config.toml
rotation_deg = 10
encoder_bias = "all"
encoder_inner_norm = false
label_smoothing = 0.1
decoder_cross_attention_every = 1
decoder_tie_embeddings = false
beta2 = 0.95
beta1 = 0.9
eps = 1e-08
grad_clip = 5.0
steps = 7500
lr_schedule = "cosine_restarts"
warmup_steps = 1500
Rows from block 9 of the image encoder of a small image captioner, named by matrix and row number. Rows with one number belong to one neuron. Each number is 200 + 20 x the weight over its row's rms, rounded and kept within 0 to 999. All counts start at 0. After the name is the row's rms in percent of the matrix's.
After each neuron's rows are labels from the 100 images, of 14976, where the neuron reaches its highest value: "lies over" is the class under the peak; "strongest on" is what is common among them. Only what is clearly more common there than usual is listed. The data: made-up ball-and-stick molecule models. In brackets: how many of the 100, against the usual share in percent.
# fc1: MLP up (encoder.blocks.9.mlp.fc1.weight, 1536x384), inputs 256-383
# fc2: MLP down (encoder.blocks.9.mlp.fc2.weight, 384x1536, transposed), outputs 256-383

fc1.751,087,227,249,227,200,200,200,200,200,200,200,200,200,200,200,254,200,87,200,200,200,200,200,200,200,200,200,200,200,200,200,200,200,200,200,200,251,133,200,254,200,200,200,200,234,200,156,200,200,200,200,200,200,200,226,200,200,200,200,200,163,196,182,200,200,200,200,147,200,200,200,200,200,200,200,200,182,200,200,158,200,200,200,200,200,194,200,200,200,200,200,245,200,200,200,200,200,200,230,200,200,161,200,200,200,200,200,200,200,200,200,200,200,314,200,200,104,200,200,200,163,200,200,200,200,200,209,200,138
fc2.751,094,186,200,200,200,200,200,200,200,200,200,200,200,179,184,187,216,200,200,200,200,200,200,200,200,200,200,200,200,200,200,200,200,238,200,200,200,200,200,218,200,188,200,200,200,200,200,200,200,200,142,309,200,200,186,200,210,200,200,200,200,276,200,200,200,200,200,200,200,200,200,234,200,200,200,200,200,271,200,200,204,200,200,200,200,200,200,72,251,200,200,200,200,243,200,200,169,200,200,200,200,189,200,200,200,200,200,200,200,200,200,200,200,203,200,200,200,200,200,200,200,200,200,200,200,200,200,200,256
lies over: yellow ball (36 vs 1.6); green ball (26 vs 1.3)
strongest on: space-filling (70 vs 32.9)

fc1.234,203,200,200,254,238,234,200,200,200,247,200,200,206,200,200,200,254,200,203,200,216,228,200,200,200,212,200,161,200,200,200,246,200,200,177,200,200,172,200,129,181,200,200,182,200,188,200,186,199,171,200,200,147,200,200,171,200,200,213,158,200,200,200,200,200,200,200,200,200,187,200,196,239,204,200,200,200,200,200,200,200,246,200,173,190,200,164,189,200,216,232,200,200,200,200,200,200,140,172,200,169,200,207,200,218,237,200,200,200,170,200,200,200,173,200,200,200,222,200,200,200,200,200,200,222,188,242,200,200
fc2.234,183,200,200,200,200,200,200,200,200,200,200,200,200,229,174,202,200,200,152,200,200,200,200,206,200,219,200,165,219,200,236,208,200,199,200,200,200,232,226,165,200,200,200,200,200,200,200,200,200,200,200,193,217,221,200,200,200,200,200,223,200,200,200,215,218,236,200,200,207,200,189,200,200,200,200,231,175,173,232,251,200,200,230,240,235,169,200,200,240,188,200,200,200,277,200,200,200,200,214,200,200,200,208,200,200,180,200,190,200,146,200,200,200,200,200,200,200,200,200,230,224,197,200,233,182,200,163,200,200
lies over: orange ball (29 vs 0.9)
strongest on: orange ball (77 vs 27.6); small balls on sticks (67 vs 33.2); balls: twelve (42 vs 10.5)

fc1.734,192,200,200,200,200,200,136,200,200,200,168,200,200,154,155,200,200,157,200,183,240,201,184,145,203,182,200,214,200,200,200,183,221,200,197,200,221,200,200,231,236,198,200,149,200,200,181,200,229,207,168,200,200,200,193,188,200,183,200,186,200,200,200,200,200,247,200,200,200,200,200,218,170,179,200,200,200,200,200,200,200,200,200,200,200,200,207,184,177,200,200,193,228,200,200,200,200,200,200,223,200,169,150,200,200,191,174,171,200,200,169,168,200,200,200,227,200,191,186,200,200,189,200,168,200,200,215,200,200
fc2.734,158,200,240,163,200,276,150,182,200,229,200,200,157,200,237,200,200,200,200,200,200,200,200,225,211,200,200,207,171,200,200,208,242,200,200,205,200,200,170,200,200,178,200,200,200,200,215,200,200,164,200,200,200,200,200,245,200,200,200,200,200,187,200,200,140,211,200,188,200,234,200,200,235,231,200,150,200,200,200,200,217,200,200,228,200,248,200,200,220,200,170,139,200,200,200,200,200,200,187,200,200,214,200,200,200,200,178,200,200,176,200,200,130,200,200,138,199,200,247,195,143,181,200,183,200,163,167,200,200
lies over: white ball (44 vs 1.2)
strongest on: balls and sticks (66 vs 33.9)

fc1.413,068,200,200,200,200,200,200,200,182,200,200,200,200,200,200,233,152,200,200,200,309,200,200,200,200,200,200,200,200,200,200,200,185,200,200,176,200,169,200,200,200,200,200,200,325,200,200,200,160,200,200,200,200,200,200,200,200,200,200,200,200,200,189,197,200,200,200,200,200,200,200,200,200,190,200,200,280,200,200,200,200,200,200,200,200,200,200,200,227,200,200,200,200,200,200,200,200,205,200,200,200,200,200,200,200,218,189,200,200,252,200,200,200,200,200,200,200,200,200,200,200,200,200,200,200,200,155,200,200
fc2.413,063,200,200,200,200,200,200,200,200,200,200,298,200,200,200,200,200,217,221,200,200,200,200,200,200,131,200,200,200,200,279,200,254,200,200,200,200,200,200,223,200,200,200,200,200,200,200,200,200,200,200,200,200,200,200,165,200,200,200,200,200,208,200,200,200,200,200,325,200,200,200,126,200,200,200,200,200,200,200,200,230,257,200,200,200,200,292,200,200,200,264,200,168,200,200,200,200,200,200,200,200,200,130,200,262,200,200,241,200,200,200,200,200,200,200,251,200,200,200,200,200,200,200,314,200,200,200,200,200
lies over: red ball (37 vs 1.8)
strongest on: balls: twelve (26 vs 10.5)

fc1.194,090,200,200,200,200,200,200,244,200,238,200,195,200,248,200,250,209,200,200,200,200,200,200,200,200,277,248,165,200,200,200,200,253,228,200,126,206,200,186,200,200,236,200,200,200,200,200,123,200,200,153,200,220,200,200,200,249,200,200,200,200,200,200,165,200,200,200,200,217,200,200,200,200,141,200,200,200,200,200,200,148,200,200,200,200,200,200,166,200,240,200,200,191,200,200,200,200,200,200,200,200,139,200,243,200,200,200,200,200,200,200,200,200,200,200,200,200,195,200,200,200,200,181,200,226,200,200,200,200
fc2.194,104,200,200,200,200,200,200,200,200,195,200,200,200,200,200,145,200,189,167,252,199,200,200,200,200,200,200,200,200,101,200,200,200,124,200,200,200,200,200,256,200,200,185,200,200,200,200,200,200,200,200,200,200,204,200,191,200,200,200,200,200,200,200,200,200,200,200,200,200,200,200,200,200,200,200,131,200,200,200,173,227,200,200,278,200,200,237,200,200,200,200,141,200,200,200,244,200,200,218,77,200,200,175,200,200,200,195,200,200,178,200,200,215,291,200,200,200,200,200,200,200,200,200,200,96,200,200,200,200
lies over: white ball (77 vs 1.2)
strongest on: space-filling (81 vs 32.9); dark backdrop (77 vs 49.4)

fc1.730,089,200,261,200,200,200,200,200,200,200,200,200,200,200,200,179,200,200,200,200,200,200,200,200,200,200,200,200,200,200,200,200,200,200,200,234,200,184,200,200,200,200,200,200,200,202,200,200,200,200,200,188,200,200,200,200,232,176,200,200,200,200,211,203,200,200,200,200,200,200,157,176,200,200,208,200,256,236,200,200,200,200,200,200,200,200,200,200,200,241,214,215,200,200,200,200,200,232,200,178,200,200,200,200,200,261,200,200,200,252,200,200,200,200,200,200,200,200,200,200,194,311,200,200,200,200,200,200,200
fc2.730,090,200,200,150,200,213,200,190,200,200,200,200,200,200,200,224,261,200,200,200,200,200,200,204,188,154,200,200,200,200,200,200,200,200,200,200,200,200,200,263,206,200,200,200,200,200,200,191,132,200,243,200,200,200,200,240,211,200,200,200,200,200,200,200,200,209,200,200,200,200,222,242,200,200,200,200,202,185,200,200,200,200,200,239,200,200,200,131,200,200,173,200,200,200,200,162,200,200,220,200,200,200,200,148,200,200,202,200,200,200,200,200,200,200,200,200,198,200,200,200,200,200,200,200,183,200,200,200,223
lies over: blue ball (26 vs 2)
strongest on: space-filling (60 vs 32.9)

fc1.231,120,213,200,200,200,200,200,253,200,200,200,200,200,200,192,200,200,200,229,200,200,200,200,200,127,197,200,200,173,180,200,200,235,200,200,227,197,200,170,200,200,185,200,200,235,200,200,200,200,194,190,200,188,200,229,200,200,200,200,200,200,200,200,200,200,173,177,86,200,200,181,200,200,200,171,169,135,200,159,200,200,173,200,200,214,200,200,218,200,200,200,221,200,202,200,173,200,200,200,200,200,200,200,326,200,200,200,193,200,200,200,200,202,212,200,200,200,200,184,200,200,225,200,210,200,200,200,200,200
fc2.231,119,200,212,200,177,200,200,200,170,200,200,200,185,200,200,183,199,200,200,237,120,200,188,177,200,200,200,246,200,200,200,200,205,200,200,200,200,200,200,130,192,111,200,200,200,203,214,200,200,221,200,200,247,200,200,200,189,237,200,200,200,231,200,200,222,200,200,200,200,200,200,200,200,200,200,200,200,200,200,200,200,200,139,160,200,200,200,200,238,200,200,200,200,200,200,200,200,200,200,200,200,200,200,206,189,174,200,200,200,200,200,200,200,200,200,200,200,200,200,200,200,200,200,200,200,200,200,200,229
lies over: orange ball (56 vs 0.9)
strongest on: orange ball (99 vs 27.6); dark backdrop (91 vs 49.4); small balls on sticks (66 vs 33.2); balls: twelve (32 vs 10.5)

fc1.96,079,200,204,200,200,200,200,200,188,200,200,187,146,218,200,200,200,200,200,200,200,200,200,200,241,200,200,200,170,200,200,200,200,200,224,200,234,207,200,200,200,200,200,200,218,201,164,238,200,261,200,200,200,200,200,200,200,200,200,241,139,200,200,189,200,200,200,191,182,200,180,150,227,200,200,200,200,227,200,200,200,200,200,200,200,188,200,200,200,200,200,200,200,200,200,197,230,189,200,163,200,200,200,200,105,170,200,190,200,200,200,200,214,176,200,200,200,174,200,200,135,153,200,200,194,200,234,200,200
fc2.96,063,200,188,200,200,168,200,200,188,200,200,200,108,197,200,200,200,200,168,200,200,200,200,200,200,200,200,200,200,200,265,258,200,200,200,200,200,200,200,200,200,200,165,200,200,200,200,200,200,200,200,200,200,175,200,200,206,200,135,200,200,200,200,162,200,200,239,200,200,200,181,200,200,200,200,200,200,200,172,200,200,200,206,212,234,212,200,200,200,200,200,200,200,200,200,200,244,200,200,200,200,222,213,200,200,200,200,200,200,200,200,200,200,200,200,200,200,200,155,200,200,200,200,259,200,200,119,200,200
lies over: grey ball (87 vs 4)
strongest on: space-filling (95 vs 32.9)

fc1.532,087,200,298,200,189,200,259,235,200,200,200,200,142,157,200,200,168,200,200,200,200,218,201,200,200,214,200,158,200,200,200,200,200,200,200,200,200,190,185,200,260,200,200,200,231,200,200,202,200,200,200,202,173,200,200,200,200,200,200,200,166,200,173,188,170,200,220,200,200,239,176,200,250,200,248,200,126,200,191,232,200,200,203,200,200,200,163,200,200,213,200,200,200,200,200,200,233,200,200,200,200,182,193,200,176,200,191,143,200,200,200,183,234,192,200,200,209,200,200,150,160,200,200,200,269,200,170,200,200
fc2.532,097,200,150,200,200,200,200,238,200,200,192,200,200,200,242,235,212,200,200,174,200,200,200,184,200,200,205,208,200,160,200,200,212,200,169,211,200,200,200,180,163,178,200,200,240,200,200,168,200,200,200,200,200,200,200,200,177,173,200,243,242,200,200,200,200,200,244,200,227,156,168,176,200,200,210,200,200,200,200,200,211,226,200,200,200,215,179,200,228,200,200,169,183,200,200,168,200,200,200,200,200,239,200,200,200,200,250,200,200,200,223,142,200,179,200,188,200,200,200,180,183,200,200,200,200,227,190,200,200
lies over: green ball (31 vs 1.3)
strongest on: space-filling (99 vs 32.9)

fc1.640,195,200,200,200,200,200,200,224,200,200,257,200,200,181,200,200,200,177,239,200,200,206,200,200,200,200,200,200,200,156,200,206,200,208,216,184,228,204,158,200,180,200,200,224,203,200,200,226,200,200,200,200,238,200,200,221,228,200,238,200,246,233,253,207,200,200,200,231,143,200,200,163,176,200,200,210,198,200,200,200,200,200,243,200,200,175,200,181,200,200,230,209,200,222,200,158,186,241,221,157,200,200,200,200,200,200,200,200,200,200,241,202,200,210,200,194,200,200,163,200,199,200,200,200,227,175,200,213,128
fc2.640,155,200,182,200,131,214,200,215,200,200,200,200,213,200,224,200,200,200,200,200,200,200,200,200,200,247,232,266,200,178,163,200,200,232,200,200,200,200,200,200,223,200,200,200,200,200,200,199,200,182,200,200,190,188,200,144,185,232,186,200,200,200,200,206,200,233,200,200,200,200,200,200,200,200,200,148,200,200,200,209,130,226,215,200,200,275,200,200,200,200,200,200,200,181,200,200,200,200,162,200,200,159,217,200,202,200,200,200,204,200,200,168,200,200,200,200,200,200,184,192,200,200,200,207,200,200,200,200,242
lies over: white ball (100 vs 1.2)
strongest on: dark backdrop (100 vs 49.4)

fc1.620,079,273,200,200,248,200,200,241,233,200,237,200,200,200,200,200,200,200,200,200,200,200,200,200,200,200,200,200,200,200,200,200,200,252,228,200,217,200,200,200,272,200,193,206,200,200,205,200,200,195,224,180,181,229,200,200,200,200,200,200,231,200,200,169,200,200,196,200,238,200,200,236,123,200,251,200,193,200,200,200,200,200,200,200,160,200,200,200,200,200,200,237,200,200,206,200,200,228,200,135,190,200,200,200,200,200,207,232,200,200,167,200,200,210,218,200,200,229,200,200,200,200,200,217,200,200,200,200,200
fc2.620,092,200,160,200,200,200,200,178,200,200,147,200,200,176,200,141,200,200,200,200,200,200,200,200,249,200,252,200,200,218,200,200,180,268,200,200,200,200,200,200,200,200,200,200,200,171,200,200,200,200,200,200,140,224,200,210,185,200,200,200,200,200,200,140,138,200,200,200,200,200,200,200,200,200,233,200,200,250,200,200,200,204,200,200,200,200,200,200,200,216,200,200,200,239,200,134,200,193,189,200,176,200,200,200,200,173,200,200,176,200,200,200,200,200,214,200,200,200,200,232,200,200,200,200,200,200,176,200,209
lies over: grey ball (88 vs 4)
strongest on: space-filling (81 vs 32.9)

fc1.225,076,200,200,200,200,200,237,227,200,183,200,200,200,200,200,200,167,200,200,200,166,200,200,201,214,200,220,200,151,182,200,200,215,253,205,200,227,222,200,200,200,205,200,200,248,162,169,200,235,200,200,200,200,250,200,200,181,200,200,200,200,200,240,210,200,200,200,200,200,201,224,177,259,245,196,200,200,200,233,197,200,204,200,200,223,200,200,233,219,200,200,200,200,200,200,200,256,200,200,200,200,200,200,200,200,200,198,200,183,211,200,200,217,200,200,200,200,200,200,200,172,178,200,200,187,191,200,200,200
fc2.225,083,166,200,162,200,229,179,200,191,200,200,200,172,200,200,200,200,200,215,200,242,223,200,200,200,200,200,187,200,200,200,200,200,173,200,200,200,200,200,214,204,139,200,200,216,200,206,200,204,147,200,200,200,200,175,200,229,175,173,200,200,238,200,200,200,208,200,200,200,200,215,200,200,188,200,200,181,200,162,200,200,148,128,200,200,200,230,185,200,223,166,293,200,200,200,200,200,196,200,229,182,200,230,200,200,235,200,200,251,200,155,200,200,200,232,200,200,249,200,200,200,175,200,200,200,205,200,159,219
lies over: yellow ball (94 vs 1.6)
strongest on: space-filling (96 vs 32.9); yellow ball (95 vs 41.4)

fc1.288,194,177,223,197,188,202,192,221,200,225,200,200,200,148,200,202,159,200,222,233,200,259,200,154,267,200,152,202,200,177,200,200,200,200,200,200,235,174,200,200,220,215,200,200,200,244,200,161,200,200,200,200,200,223,200,200,274,200,200,200,200,163,200,200,200,200,200,200,200,200,200,200,177,200,216,144,197,200,143,200,200,200,200,163,200,200,228,200,200,256,200,200,200,200,200,200,200,200,200,200,200,200,217,200,193,200,200,249,180,200,200,200,200,147,200,215,200,200,200,200,200,203,216,200,200,200,260,200,200
fc2.288,181,200,200,257,200,200,211,200,200,200,210,173,159,229,200,164,200,200,200,174,238,169,200,200,200,200,200,200,200,200,228,215,200,200,200,200,200,200,200,200,202,189,226,200,210,158,158,200,200,200,181,200,200,200,200,200,200,200,212,158,200,200,195,200,203,200,199,165,200,200,200,200,215,200,200,200,200,122,200,205,200,200,186,200,200,242,200,200,200,200,200,200,210,200,200,200,194,200,200,200,200,200,181,200,200,200,259,186,200,200,217,200,200,200,180,216,178,200,200,200,200,200,200,200,205,175,200,209,200
lies over: orange ball (25 vs 0.9)
strongest on: small balls on sticks (93 vs 33.2); orange ball (75 vs 27.6); balls: twelve (32 vs 10.5)

fc1.2,154,200,200,221,180,220,200,200,200,237,215,200,200,178,200,200,200,200,200,227,200,200,200,200,200,152,194,200,200,200,200,196,252,200,207,200,200,200,200,200,200,200,200,200,200,220,219,200,244,200,200,200,200,200,153,200,200,200,186,175,157,147,200,200,190,154,203,200,282,233,200,178,198,189,196,200,200,200,216,200,200,200,200,191,222,200,200,200,200,200,200,193,200,200,213,200,200,197,200,155,200,200,234,200,173,186,200,200,200,274,200,200,200,200,197,156,166,200,200,200,148,200,200,200,200,200,276,213,193
fc2.2,160,176,229,173,200,200,200,200,200,200,187,200,200,200,200,213,198,200,200,200,200,200,159,187,212,246,200,200,200,149,195,128,200,197,200,213,200,200,200,200,177,194,200,200,200,200,200,200,200,200,200,184,148,205,200,200,200,200,200,200,200,272,220,178,200,222,235,200,200,200,200,229,200,200,210,233,200,200,200,200,148,200,200,191,200,200,197,200,200,224,229,207,200,200,200,200,200,240,200,232,200,200,200,225,200,200,200,200,217,131,270,220,200,200,200,200,200,200,200,200,160,194,174,201,190,200,200,200,213
lies over: orange ball (29 vs 0.9); grey ball (26 vs 4)
strongest on: dark backdrop (86 vs 49.4); space-filling (85 vs 32.9); orange ball (63 vs 27.6); balls: twelve (30 vs 10.5)

fc1.357,213,190,200,207,200,240,236,238,200,194,228,200,182,200,200,200,155,200,235,205,200,200,200,220,200,200,231,209,200,200,200,200,224,216,200,161,200,200,165,172,173,200,227,229,200,217,200,205,200,193,200,200,220,200,200,209,235,200,200,200,200,259,200,200,162,248,200,200,200,200,200,175,182,200,200,200,190,200,200,200,205,200,200,200,200,166,200,200,200,200,200,200,200,220,200,142,200,260,200,194,200,223,200,198,200,270,200,200,141,200,208,200,211,200,223,200,183,200,169,217,200,200,221,236,200,219,200,200,150
fc2.357,160,214,192,200,119,200,200,200,200,200,200,200,200,200,219,200,200,200,200,200,200,200,200,200,200,257,226,200,200,200,200,200,146,222,205,200,200,200,200,200,200,222,200,200,200,200,200,200,200,171,200,200,176,200,200,164,200,200,200,231,227,200,200,220,200,211,189,200,200,191,200,200,187,200,200,155,200,221,200,200,134,200,200,200,200,286,200,190,195,200,200,200,200,169,200,200,200,200,171,192,240,155,200,200,202,225,167,200,200,200,200,200,200,143,145,200,218,181,200,200,200,200,164,218,200,200,184,200,235
lies over: white ball (100 vs 1.2)
strongest on: dark backdrop (100 vs 49.4); space-filling (90 vs 32.9)

fc1.73,230,200,200,200,200,200,161,200,200,200,238,261,200,184,200,200,200,200,219,203,171,200,200,200,248,200,200,234,200,200,200,169,200,182,200,146,200,147,200,200,215,200,200,203,200,200,201,200,204,144,247,166,228,200,171,185,200,150,212,186,200,200,200,200,209,179,186,200,158,208,200,200,177,171,200,264,204,200,200,200,200,200,200,200,200,187,171,200,200,200,232,200,200,200,200,200,221,196,200,200,200,193,200,200,200,200,200,186,206,200,279,199,200,216,195,171,200,238,200,200,200,179,200,178,200,214,233,200,200
fc2.73,174,229,200,200,200,200,200,200,200,200,200,200,200,178,195,214,200,200,200,200,200,213,209,200,200,200,231,200,233,200,245,200,200,200,200,200,200,200,200,172,178,200,200,200,200,200,200,200,188,194,126,200,200,200,200,200,200,200,200,200,197,200,200,200,200,200,255,200,200,200,200,171,213,121,218,200,200,200,173,200,200,200,200,200,200,200,230,200,200,169,200,200,200,200,186,200,200,260,200,202,200,217,200,200,200,230,200,235,200,203,130,160,200,200,200,200,200,200,222,200,138,200,134,200,200,200,195,200,200
lies over: green ball (48 vs 1.3); white ball (41 vs 1.2)
strongest on: dark backdrop (89 vs 49.4); space-filling (84 vs 32.9); green ball (76 vs 41.1)

fc1.192,255,200,200,200,200,256,184,200,187,200,201,257,200,200,230,202,200,223,246,200,200,168,222,189,221,200,213,200,204,228,177,200,207,188,200,190,200,182,200,204,200,200,186,200,197,200,200,200,200,186,197,200,225,200,155,175,223,129,200,199,179,200,200,200,200,228,187,200,200,177,200,194,200,200,200,200,202,200,200,200,241,200,210,224,200,186,180,263,196,226,200,200,200,212,171,227,200,200,236,197,236,204,200,255,169,200,200,217,200,200,200,234,200,207,205,169,200,283,200,200,200,200,200,214,200,236,170,200,136
fc2.192,197,214,200,184,202,237,187,163,193,220,137,243,200,200,200,228,200,200,203,200,222,233,178,209,200,200,200,200,200,212,200,200,200,200,246,200,200,200,200,241,200,200,200,200,200,200,192,206,200,200,131,200,140,197,120,200,200,185,200,217,200,173,200,200,200,200,195,200,200,200,200,200,200,200,143,188,200,200,200,200,200,169,200,211,200,222,200,200,170,200,200,200,200,200,171,168,200,240,184,139,200,213,172,200,200,178,176,249,200,200,182,185,200,239,200,155,173,200,185,200,200,200,200,200,200,237,200,200,200
lies over: white ball (45 vs 1.2)
strongest on: dark backdrop (100 vs 49.4); space-filling (95 vs 32.9)

fc1.478,128,210,200,163,200,205,200,200,200,200,200,200,200,200,200,200,200,200,200,200,191,200,195,107,200,200,207,185,200,200,200,200,189,236,209,200,200,200,200,189,200,200,200,200,200,178,200,132,200,200,200,200,200,168,245,164,130,191,200,200,200,200,200,200,200,236,187,222,200,200,224,204,200,200,200,200,200,200,200,201,200,200,200,200,200,200,200,200,200,200,200,200,200,200,200,136,200,200,168,125,200,200,190,200,200,200,200,200,200,200,200,200,200,198,200,200,200,200,200,200,94,153,139,262,200,200,200,200,249
fc2.478,155,200,191,235,264,200,200,200,204,200,200,200,200,200,149,200,200,200,200,190,200,200,273,223,200,243,200,144,169,200,200,200,200,200,172,200,175,200,176,200,203,150,218,200,204,220,219,200,200,200,197,200,200,200,187,200,259,180,200,144,200,200,200,213,133,200,200,200,242,237,222,200,200,173,200,200,200,200,200,200,200,200,200,200,200,200,200,200,211,200,200,200,200,208,165,200,200,200,194,200,200,200,181,200,170,150,172,200,200,200,200,256,254,205,217,146,188,200,200,212,200,222,200,225,158,200,227,200,260
lies over: purple ball (69 vs 1.1)
strongest on: space-filling (98 vs 32.9); purple ball (92 vs 27.3)

fc1.71,044,200,200,200,200,200,245,200,200,200,200,200,200,200,200,202,200,200,200,200,200,200,200,200,200,200,200,200,200,200,193,175,200,200,200,200,200,200,159,200,200,200,200,200,200,200,200,200,200,200,200,200,228,200,200,200,200,200,200,197,200,200,200,200,249,200,209,200,196,200,200,200,200,200,200,200,177,200,200,200,200,200,200,200,200,200,200,200,200,200,239,200,157,200,146,186,200,163,205,200,200,200,200,200,200,200,200,200,200,200,200,200,200,200,233,200,233,200,148,234,200,200,200,200,184,192,200,237,200
fc2.71,051,200,188,200,200,200,200,200,218,200,200,219,200,200,179,200,200,200,156,200,200,200,200,200,175,200,217,200,200,200,200,228,200,200,200,200,200,200,165,200,200,200,170,220,256,200,243,200,200,200,200,200,200,200,200,200,200,250,148,200,200,200,200,200,200,200,200,200,254,231,264,200,200,200,200,200,200,172,200,200,200,200,166,201,200,200,247,200,200,242,200,200,200,200,266,200,200,219,237,200,184,200,200,200,161,200,200,223,221,200,200,200,200,200,200,200,200,200,200,200,178,200,247,247,200,200,200,200,200
lies over: orange ball (71 vs 0.9)
strongest on: dark backdrop (89 vs 49.4); orange ball (88 vs 27.6); balls: twelve (31 vs 10.5); balls: ten (30 vs 9.8)

fc1.619,123,200,238,200,200,210,223,168,200,200,200,243,230,200,200,200,200,200,239,200,187,230,200,223,200,178,210,239,203,200,200,243,200,257,162,172,200,223,198,190,189,200,200,238,200,200,214,200,127,200,241,171,200,200,200,200,217,227,200,209,200,181,200,200,200,165,200,208,200,215,200,200,195,200,199,200,200,200,200,200,184,200,200,200,201,161,200,219,200,253,212,241,200,200,179,129,177,200,272,200,200,241,177,200,190,193,200,200,230,244,200,200,226,228,214,200,224,203,226,222,137,200,200,200,200,200,209,231,200
fc2.619,104,200,200,200,200,167,205,200,213,200,200,143,246,232,231,200,200,139,230,200,234,200,192,182,200,172,200,200,210,248,200,156,172,200,200,139,200,182,200,209,200,200,200,200,200,200,240,200,221,200,200,200,200,166,174,200,184,181,200,200,200,175,200,181,180,200,200,200,200,200,200,200,200,200,184,207,200,200,151,200,200,200,237,200,179,200,200,200,200,200,200,200,200,193,200,200,200,200,200,248,200,226,194,200,200,200,197,190,200,200,191,159,200,155,194,200,200,200,164,200,200,208,158,203,200,200,200,177,200
lies over: red ball (42 vs 1.8)
strongest on: space-filling (95 vs 32.9)

fc1.282,094,222,200,200,200,231,200,200,200,162,235,200,200,226,200,200,200,200,200,200,200,200,200,200,246,271,261,200,200,200,239,237,225,200,200,200,200,200,200,200,200,200,200,200,200,200,237,200,248,200,200,200,200,269,165,200,200,200,200,169,136,200,200,231,203,200,200,202,200,176,156,176,200,204,200,208,200,200,200,200,200,225,177,200,200,200,200,191,150,200,200,234,200,200,165,200,200,159,200,155,200,200,200,200,200,200,200,167,200,200,200,200,246,282,200,189,224,200,209,200,200,200,200,200,200,200,200,200,200
fc2.282,120,200,200,200,200,171,200,194,200,227,193,219,200,200,200,200,200,200,200,200,200,200,200,200,200,200,200,200,200,200,200,218,200,234,243,245,200,200,200,226,248,200,136,200,179,180,200,200,200,200,200,200,199,224,200,200,200,213,200,200,200,200,200,200,200,200,200,200,200,200,134,200,174,200,200,200,200,200,200,200,200,200,200,174,200,149,200,200,148,200,200,209,200,242,200,224,153,200,200,169,200,200,234,200,200,200,200,200,216,200,275,200,200,200,200,170,168,200,200,200,200,200,231,142,200,193,200,200,200
lies over: red ball (50 vs 1.8); orange ball (34 vs 0.9)
strongest on: space-filling (96 vs 32.9); orange ball (66 vs 27.6); balls: eleven (28 vs 10.1)

fc1.341,174,200,219,246,200,200,118,259,200,206,200,200,200,200,200,243,200,181,200,200,200,200,200,200,200,200,200,252,200,200,200,185,200,200,228,200,200,200,200,200,200,200,200,200,229,200,209,200,200,193,200,175,200,200,237,192,200,200,200,200,200,201,200,200,200,200,200,183,200,239,200,200,200,200,200,200,200,200,200,200,211,161,200,154,223,200,200,148,200,200,200,204,200,202,271,217,200,200,200,200,200,185,190,200,181,200,200,200,200,200,200,181,200,176,222,200,200,220,221,149,200,200,200,161,200,200,200,200,186
fc2.341,161,188,200,241,200,200,200,200,200,200,200,200,146,200,200,200,200,232,200,200,200,200,200,200,200,200,200,200,200,229,200,200,195,200,245,200,200,252,200,169,223,159,200,200,200,200,200,155,200,200,182,200,200,200,200,200,200,200,176,200,200,200,200,200,200,200,200,200,187,200,209,234,200,200,200,200,200,200,200,200,200,200,200,200,200,200,167,200,200,200,200,200,200,200,200,208,200,200,200,200,200,259,200,200,200,173,200,200,200,161,200,200,200,200,200,233,200,200,200,200,200,237,200,247,164,200,178,200,258
lies over: orange ball (32 vs 0.9)
strongest on: orange ball (91 vs 27.6); space-filling (88 vs 32.9)

fc1.656,129,200,200,200,200,180,200,190,200,200,200,241,200,200,200,128,188,242,200,200,200,203,200,236,200,200,200,200,114,200,200,200,186,200,200,208,200,200,200,220,200,200,200,200,200,200,200,186,200,200,156,200,200,183,200,200,200,200,200,200,200,118,200,200,187,200,200,167,218,200,200,166,201,200,200,200,200,200,222,240,139,200,200,200,200,200,200,200,200,173,206,200,200,200,200,200,157,200,200,200,228,200,200,200,113,230,132,200,200,200,200,143,200,200,200,270,200,200,200,147,200,200,124,200,200,227,200,200,200
fc2.656,133,200,200,200,258,231,200,200,200,200,97,200,200,200,200,200,200,224,224,200,209,172,200,200,200,200,200,200,200,200,200,213,200,200,197,200,200,200,200,200,200,200,200,200,200,200,200,200,200,200,200,200,226,200,200,200,200,200,200,200,200,200,200,200,200,200,200,200,200,211,200,200,200,143,200,189,285,200,200,200,200,209,200,200,200,200,200,200,200,200,200,232,200,200,200,200,200,219,200,132,200,222,200,202,200,200,200,100,200,200,212,227,200,200,200,200,200,200,200,200,169,200,200,221,200,200,169,200,200
lies over: purple ball (80 vs 1.1)
strongest on: purple ball (100 vs 27.3); space-filling (95 vs 32.9)